config.yaml
model: "image deblurring model"
train_examples: 195000
translate: 0.12
hidden_act: "relu"
init: "lecun_normal"
optimizer: "muon"
muon_scale: "match_rms_adamw"
max_grad_norm: 1.0
batch_size: 256
final_lr_fraction: 0.1
Rows from block 5 of a small image deblurring model, named by matrix and row number. Rows with one number belong to one channel. Each number is 500 + 40 x the weight over its row's rms, rounded and kept within 0 to 999. All counts start at 0. Numbers have three digits each. After the name is the row's rms in percent of the matrix's.
Before each channel's rows are labels from the 100 images, of 14848, where the channel reaches its highest value: "top examples" is what is common among them. Only what is clearly more common there than usual is listed. The data: drawings of small networks of dots and links.
# convs0: first 3x3 conv (model.decb.0.0.convs.0.weight, 192x384x3x3, each kernel summed), inputs 128-255
# convs1: second 3x3 conv (model.decb.0.0.convs.1.weight, 192x192x3x3, transposed, each kernel summed), outputs 96-191

top examples: laid out on a circle; chain; loop
convs0.101 115:507470480503487371531519489508467506525484536404481472391501493492486491495466494511498507497428485519494496478398484493436424452501507496528489549492353585510499498506512516513351499455495505521500515470562393503491489529476481473500481502469523474472512540497478528461548509519496502536502480494551492550522522461480446474516506529480535469482513494515494544520530513515519535524505
convs1.101 086:514489513418559510477545544461446475579531492507498537490490401566538563498523466499532502564536614402549517463501486492465565472544503508505528549586425532472543496472532473467460497504483483511472440504537486443466517426534488495402449449462487544465503455471421511559507524540487491538

top examples: pink dots
convs0.22 127:476525528507493456491453490478527504518487443479516580502513548493486509536514526498488516504474495477490513500517500455490481516530494501385481461506469534524535501496518515493523508487517480597530483442533475483459496467533381449479435525482435480568485543483553532484528505488511486580486394428498566524472527496549476488309466434455490534531579490573515496522428478400496486543537
convs1.22 142:469429478565495540509502425535497503487559512531475557545430446569447457434531530528453482449557498559501466539493518513479493540510499457462495489470549553428542512496470540512485556421510571484552483502465529497522470501426571498445509532517488563522501507547477474561481485496533480476

top examples: laid out on a circle; chain; loop
convs0.53 113:512479494501501382532468489504502491507487537436553474342509516448518485487457491497504504504443488526510498442370517487476467550492494500513516551502412546495497498504520507498486505477492504500474516490532463541503506492474499511495447491508489508504520500504499539441528518507494479520520499490520487474492470473480372511528487514509511520510493505489482542490535480529495506513468
convs1.53 079:526487522443529459433556544511459408551497506459438493538561426542464511519512482493551509584563585424530517461498503522538540471591487579467524579545450470471537482480540422490445478518491492519475430479482471457461547496524548499428532474455473557506514472463444495536476521479504502543

top examples: chain; loop
convs0.161 126:519483493501501371500491506497480501507474497407291468429522513477483500512498485494478493511419489487495508515493502478418466506496510477507497552503378440533522508489518489498301511474514484499530493474536518489481489520506502490482493484500554511471547479530491485532524484516527533553510469503523492491496497492488518515501506531490501464527514458491497550532478502543517519503520
convs1.161 073:572457481503448552504534533488425533487540513501489531456523481506544552546469556445548510579488506513521533478479439501472559525504456583500499456493540523457474443510572566443539469529494511453570457590481463507475499581505482424439542490498439422504473458518483502491490482492454506512

top examples: square dots
convs0.156 142:525509495503482498496483479498460493466493520506500522503493481509500508508505503500515484495502491526490498473502504465499511504495490449549502513495490522490510494509489502494499487508480509532414447502493473470569489534501520488506458503485488506493493458494480497463494464501454529554495502526513525461487485466536554527533490510508462521441512518503501000487485472505570519480522
convs1.156 196:458537478541488462531523523492553510504471491488526474496440535501510517499483422456489552484503445534529466550455440512471459487497473435425595517522555488594594488586495519456525463480566480517562498504452553488494497532420564583450450549538431473565436497512427496508499479490476495458

top examples: two groups
convs0.24 148:511482502483495461500513508483448491498505489538490435527481387480506456511531478491520487490279498539500494566518486471522500561498496498553508491497473447399431507504507490491448490523526493463519525516553544493518515509508491495497491459461507495484469495511551454460534548520541486471497496486486512496472349477501373502499495490519519540480519488515446531506500464486462497519486
convs1.24 124:523452475452483512544573501524438541533506546468451550508479480572530501495489459583439586500513552440475469446437491537482503497515606535492462551531513453547569496452507481495478521440464489448448527445537521497489511582570442546460498467594484440445470564478493455499502536464509473549

top examples: laid out on a circle; complete; nine dots
convs0.125 113:492504447485486461535401544485554470528490502477524555524481505474534507582516484482483476480496489489484494517501484425501505511483572499399524473493476543526537486503469513506497476513532485458543548466513496551534485519481441517531516493459465551550438496498485479502515529445656486514501548485463473450524489502518464468476430439546459479526483509499482494510358500472451431444493
convs1.125 119:535458549574409498502512469494503508454543531527490559579511515529473468494458491534462512481500485500533483578500580469457504523473495565487488447481601539497501449524501505509525567472491476509537543548512578455497475474471573446511512576523575444532434507552476539496529447467494477450

top examples: nine dots; complete
convs0.165 073:483528490482496511505547510534560480504507497494506457518452525570502458514510534462463486485507500523495512489510472516451520516505492508526479461489491486502455484503515508494495454468516502427497429487508430370478520490441515491492501401491479546552514516484597501584544548518445478458507550434441478383448557551439522518499521425460434573512517465470476443435517503497354532494434
convs1.165 099:518511574450465525501463511510436466467465511495435493511464514471519524522516527572486569473491492445534449524485456467543541509529496523526499460521505495500494480434566485466487454473475494494558487472500403494553481483519572507475545562376566540492411504514554556489536520496483506486

top examples: loop; chain
convs0.27 116:522483470503492365510485501496514509508492487359367487371499511525507501488441476497476501508432490513504501530504480455487482446496499500506507500498415413535500504505526492498350501470512516527526505505556499479434498471492508522493453505528548503500540522508479513495512475508511509563509494510528502498522496483484490371500486484468487463525499494463452533528525500522506465438545
convs1.27 063:527472524556538563529522480504449547469526543524496525482467493509614505508571565499471466476523504494573492507488527544496521496417450507499506513520557558485520472533461531531507558461502473437445482485557542547556493416475403563478471513514480455548495449527409455502555437535530485440

top examples: laid out on a circle; complete
convs0.13 082:484334495504497497476525491498528500537496555510507503525505490581376527494454455501503497493501499466495518476484519484486507484505503490519507500495518508465453486509475487524497498506450499511439499533440467502555492465472469505470466518504442515522496471487525491530528461478493541538537524479444518492456479432471488523471517537522469482475542568473568477470475445498381479525489
convs1.13 091:468442528544438525558516487493529436407543496553484455537542467541492502532523582445491524521497466497514493545475467431503571462497563493468484500522518478532497513483512468576503504510505503474522477501477455543405545497561561472547501435523466467528535523495554490466468565569576537453

top examples: complete; nine dots
convs0.117 072:460481491473513506476514543527522498505466522488495507514456487504535486482501547487495492481492487593480497503524492505521520508486492476496512485487502490479483497499490518482498473554496492496502545525527456529526507486532538484349509435462536547505459474457486436468491450496527538392441557490520501396416477500508526500448580463527423510536494511543479303446463403446462550469501
convs1.117 100:532486493543446479539540473522479489527557550480523453436480479529478537469471505430457479505497502472438570543496528528439525517489534464404426428485561568508563458534538508428533471509466488499451545478532509521534473505441473551539453509592565489487488468532522519510553473536512467428

top examples: complete; white dots
convs0.39 098:500580518460496519536513504477478505583493524498461428464459417553443518491513481495495485481508484516483495490519485512508499498499516552394498487498502478451440508505513504514483464525480486507500491480527530435482538522494511539509518443480510518491481521519480501503470489564411491445527533543501473434486493467448509481493558536504520508452420533424480488537486514588501516484500
convs1.39 105:481425401534540525506432470546504520486523519514486459534431459562457495436511490564477505511529493500564497532462505464547532515513467538477473478439510577508487435531544541536499533500518481542480456541483517522501432522458562477451542541487534418546529532561480512541442551449487479538

top examples: laid out on a circle; complete
convs0.86 151:511477501499491490523388300513494499522475475515492488513516521570491518229524422493504489503507478540507488481468427487495505522480497483467520329502491495483483513504528492516500516531478541502508490502470513475531488465479468505459553502539525513467502491507513505512508495533480515484494323482505481506526520501465509527504514543478487481505487524462489494494495512554512503534514
convs1.86 084:520473551545440484490492500516497545504472519478565519553522543474476536459448511532491503512526505511486445523484516450467523504484509528478475436521552491548458512442528480528524562527527548443489497554580578520497466497533556519480572558484470424438609527516498526478542491534502435478

top examples: chain; loop
convs0.12 112:525483488508494346531470504515499499518489508401380467397516512486492506499550497510503492508447495491504498455472501468434433505498503508496505535493341375512512493500531510505399509476483507500508497506540475480524513476495537483502477500534559514496520476535492503539504494525506500532517468514532486493478438497483508503508480516497522482495518459497481538469540501513529401444520
convs1.12 075:538455479546480449470547485497446505534561454581486544472491458560512558432487505503517460463550528468518541457570486528576514507589492538526527583544497515444504478523503510521485525460521473506477421536557547485447557483556434504478531507555433455542468441443487408471468560579468494522

top examples: loop; chain
convs0.95 110:499477498504501365512478478492480502510500519463423493352503513522531518481409466505494490496398515426492488537451535508481456454500496491455522554491539328495512495513482515504461497487487500500512516511537512484486495520471519472529447492521527489503537498497545515475509505491496500566525507485552492515495401501510434516480485492501509495535481470442467548525553467527492510474505
convs1.95 079:594476518479514566544568472500586492515538478473480544511506522517524541449507525504449542476488484498493493484537497589512477463483501493509463582484558522492635483480581489479459571455521513461469515504499448506490553538554464498475482500468473483529515499490499541497513517481521483501

top examples: loop; chain
convs0.76 089:476512428436428489505470492493490491509461531465499570478485492464466443450494430491465426450495521498465429472433447523488449525439530472528422450386529507426493427460503431478484494518625496501508488477484500500480477507510467531377511548508448523459455491500513460531532535473501474474446502546511459450477490478569557504487484448462467443494565509536533504423515467428564447481467
convs1.76 033:481361544499485501472592509454480508508477407443502509504524521520557516529446490518511476494494468446546521468480492507567541554493510500466496479463509481463483476482512505513484488474434491526486510427454400488465495500459516479515474486489499563487496504452464499414577444476475521410

top examples: loop; chain
convs0.139 088:521504517509463484479498491495434567517497539421473510491508403494470395496480457476449416522542485489491523484449487374475470501506561575546461460503459452376388523570448541565478495544545509483500559458478533535513519450496488503511535468478503504479531514483455483509490486583511530498481467502460530572494498540493538520585487465587547530536509518528499511552432497520364458507478
convs1.139 045:552628481484468515507411497430478478416508551587410484499505462485491471515522481496488548511489476455478458484499544524475460514471469456454441544513563513471482510549477559471466539496449537508500514489506550513484520508490544504485487438560493592490419506556489510488438552505510500460

top examples: loop; chain
convs0.181 148:495487499503494504477502423498511481532451504515491446505528485559504520551493479501511466520515469571506472500498466473442490507498484549535475429477514498570517485497477520510520531505442496506505471554501505528502453498466515516508047542536506469507494476501462487522465482511477513556497542595557500487497501560453484434459469571558473540474360531495450526542411453612451483436496
convs1.181 132:464482501454532452482525530463517470529455492439460473490494528439495554567487502454519560582464515419480520446510466475485524502482513459542581534525509465558492488501467503562491470570519499479432554448513458483419537509562374494565488497480480507430532526475523507459507540574531527476

top examples: chain; loop
convs0.122 124:489395524488479488501481522555535489491482496490504500513507534498475500519515463506499493496484488507506493506511525419498530475487485524578498494490463525600549492499481479491488522504497493437522521506413469501513518510508519488436484350487439530503525531500487477504503476492488518582535492500481528570516517497506544525497535499491482490539524523570519461453302488512417544550550
convs1.122 109:456530513471461459468474525440478478460518494528531447466497505510483542490576450517453559529548452490441478492494525514516520517533511545526519510571545515547542475480471493525500455440456526580556489557523472472469521485507510500458482445494469476483461523473599515446478525530539547508

top examples: chain; loop
convs0.7 073:485542459478353396456413506489480448438506536444486543490489472502497349477499483394476458492503453485437408523441455399479492547369539477492449465429504517466456409438387378486512498527543515505492494463494499537496485519496486518530478528519478520450483531493485525502482487499522491501499514566542493473446491547491490490486504515481491486523449454506496571516498523543487526501467
convs1.7 043:607505454501426487491483499416477453445507495497505521524526513471476487558531460542477482466499522470491488493461491488468466515540470468438516509499503533555499508465387471506482417523448518525568471482460374539501477516459487506538515518489525536456506517532484494471489592538545527454

top examples: red dots
convs0.108 104:465421489496469476447423471565523503577459465434497548510486552513571494459527485502489500499490480452504506531492494392459476499500450552489502404504512530529488500493512477512530489479575513450501510490599556486461530455460569540442517392560487531507493498515512506520476469502429511479473442550540483490543502452491472454552477463460507500510558462485459479505412488470430455501518
convs1.108 128:536573523466467468551494523439469525438429437456576428486509502489527528546479452507554484543457431483482477462529483459454430509500560394525540565553472477504522471484449445556508487534521480493442564504539479553522528532563510533491460491471480471447472505477544533463572455545515513453

top examples: loop; chain
convs0.74 110:512490475504462546497480478508513486499514489358368500546511498623497499497453454498489508506480487533504503389481487532446578450498488443500538534496372445525474491501493508493477503474488490533500478497506518533529511568468481518498434511494524478486526439511472506505477472502519530480486537545528540505510488513496489434469452481507525474477464520486504570486584492522472353386496
convs1.74 078:556431501533453540515509472500525505530448417513443517554503532512555520511475482506517477487476480494459525449556473481452460457458521406567502563574527517587411496514442505522471491517518468539425490477556487569457503471590412546467506493547519528508431519490544479483542520589504515432

top examples: laid out on a circle; complete
convs0.1 084:536490509497484501501496509524450487510479480533497472520478482518507489522497500461509481489509507488475521517421494431489511524486500418534513510488493495512504493488506485484523492451413473450494551519513498540578484518559366504496523476483403545507455481438501431507441491537472518503441536428407504581524503384498489562444498463514525399487485488476493288464362537430514503535471
convs1.1 101:448516438460473461515512463450544488403515514496515480470474510516496482450524478475518411496438474480500590415462446450471510517469414458432421477421456516489475511527570572477482530513575498465513545538479486496408456577463512506451474500495471527545497461535491532438524530369496569506

top examples: complete
convs0.46 077:462515493487487497474461521524506490526484488501448511501478535485538503513478527487532502476488515512516483516510494475478486495509481498463516521499485516544542492500521510530487479532500479533444473498456495435531582443525550473433536469482469499488508546496476472471425436520501511511561523458497480517538549435479466536511458482533451599390556541543344483540486396534487492502470
convs1.46 092:525530497448527464431473491492487442491464524385545514526522570568490487543459453511601493530542487491516484523506501471453482513530568546521482601519450538475529508455460508496522492531478521483462442437518509460464465466538532537464438479510531522522562495398496480525410480458492490523

top examples: chain; loop
convs0.164 102:523539540572499517453529517488575574496529546497502554512609496476463441416465463612508508580502500490490543474478544633499531547569490502523490484538520486514559583565486516543512616510518482466514499488500498471489478521461483509494492498530492500468482482512500598491503501447511448493487466602480473506516474520544483487494501476497472436510487470481498512417536491484509475491540
convs1.164 048:565492516506495430502450526523513475453500517561434526496520511569490460477505521494479499558503535498459519567497561407538462555468524473492532463477601512522551527510344519487518445482447493461485438475481473457495479536394491523531461505514482524494446478518480477474517582470547487463

top examples: nine dots; complete
convs0.38 083:489481491468482537507515475527481506507457474463532381460453384461528541475493476497531506471405526514501497453481503416476513505504532456547495516515441504410460507495462498516438472525464487473502462549564495522458526500463505447479500418478572535538534457515498413519491487506497536416448500448499477471497535477494468428517475454504425475443595490469549526529482487501500433420486
convs1.38 095:528500461463543478499554531521457473557504457453539613470532483489494495477470478489532508506551514510500529439491504458479516539523506504510478566559506504489452512455516512437510472507516508552523448500573553457430502483500531517542506399471431516470428507520471477523502495535535467540

top examples: chain
convs0.110 110:517496478495503409532447515490529500523477501515513478425507520501508511519526489493473500505458518470498498423369511480457456531498511523459491539494342474533506499488534486485490500499523492475500506502530480509472503471497465477489471496522506507519529511480510503441523508517504496559535479517537499418487421527493469511498488534508465526491454451474481513485551478510521492520514
convs1.110 072:476477520501473507505502492508599534437464552513487448511455476479481446455518556531503424558446427475469452503532570532476435463505536433521457468462503476499582473518562554549531494494520433424467548441478494546514539473492534482509460528591530429539469475554486522504458513486621500500

top examples: complete
convs0.18 069:461504490454500508485484569521516500495489526503467483501427515515525481502485517476511496460516488546493476481476504507476524513499466516490519495504506524522496503508500514493491431507512464483542508492477481538546457516536521517333530462510556437541419468438594494462478434452558522427524474447541467358426450515516538492493584453561450505537537446441461441450479480437516455497499
convs1.18 094:473506530429420483491485501525438459525517545495433431441488528462498547411441537494553472478452542489508554510443436510433466468514481501520433528447518499565536436500525476470481434508526499507501495505470447506549483474525518527435399498490570561500544548503484508514517481547532477476

top examples: laid out on a circle; loop; chain; dots: five
convs0.11 130:512478487499502420508490489517494495529482500477480463404512503464511514510522490504489493505482490501511508391365500501418468556496498512473503560500444500530537503502514496489432506456492504513489532487542482516493483509497494499482483487486471496462506511477499497533514534524510488552515489502528490519496413493503516491483475523515510495512504528483522536501517499518515512500496
convs1.11 066:590462490423475425505497532555452428565519536437396536484463521531520522462488540462476446551493576511481509509473461494563493448514493468543511563532395551493519546511558446422485603493487515514504512519463460538432530478537399509570480516496481523541512422525551504512483527514460434519

top examples: laid out on a circle; loop; chain
convs0.66 115:504474495502482434532458482512490502530488502396354475331507525405522479485442442498499499495482491501502494440462518493468507453501506521505540562499365398521511490492529500522355495493492487521538502519528516476506499466509519470527454496525589464502526433520468505516507511511546506563512470501533503500501476520506502469530503544450508492544504471479478540529523513518504438425513
convs1.66 059:414579582479540488466471504474460490552529453459506487477493483462498478489526533460454485460521529557445593521505491519523572513505546532519446517508508545465539456472487524494488493564538435585511457512498469504583499430501510509465451491486501653469540477458625493468519497420491490541

top examples: two groups
convs0.124 150:478490517492493548496500506512454517529510492379352411549498377434515504517467525499517501501433504522504501432482509473498519536506492481520500509502299515381416505497506510518509496534496511510519489500562532481466522445490509507516506452505537519500507439480513491543519492498516538500481479445521493495506521491513501412515530505465488472506512468526490532531498510513453382425496
convs1.124 128:655378498504474508486465506491544508508527510547540593498472508550600531491472479482566517535477494498517524454520449515469531476498394494530509523504464556524365496489473500459519456439533473579491504501537515528404507531491445555421502508526534574519451495489498478502542511512424516463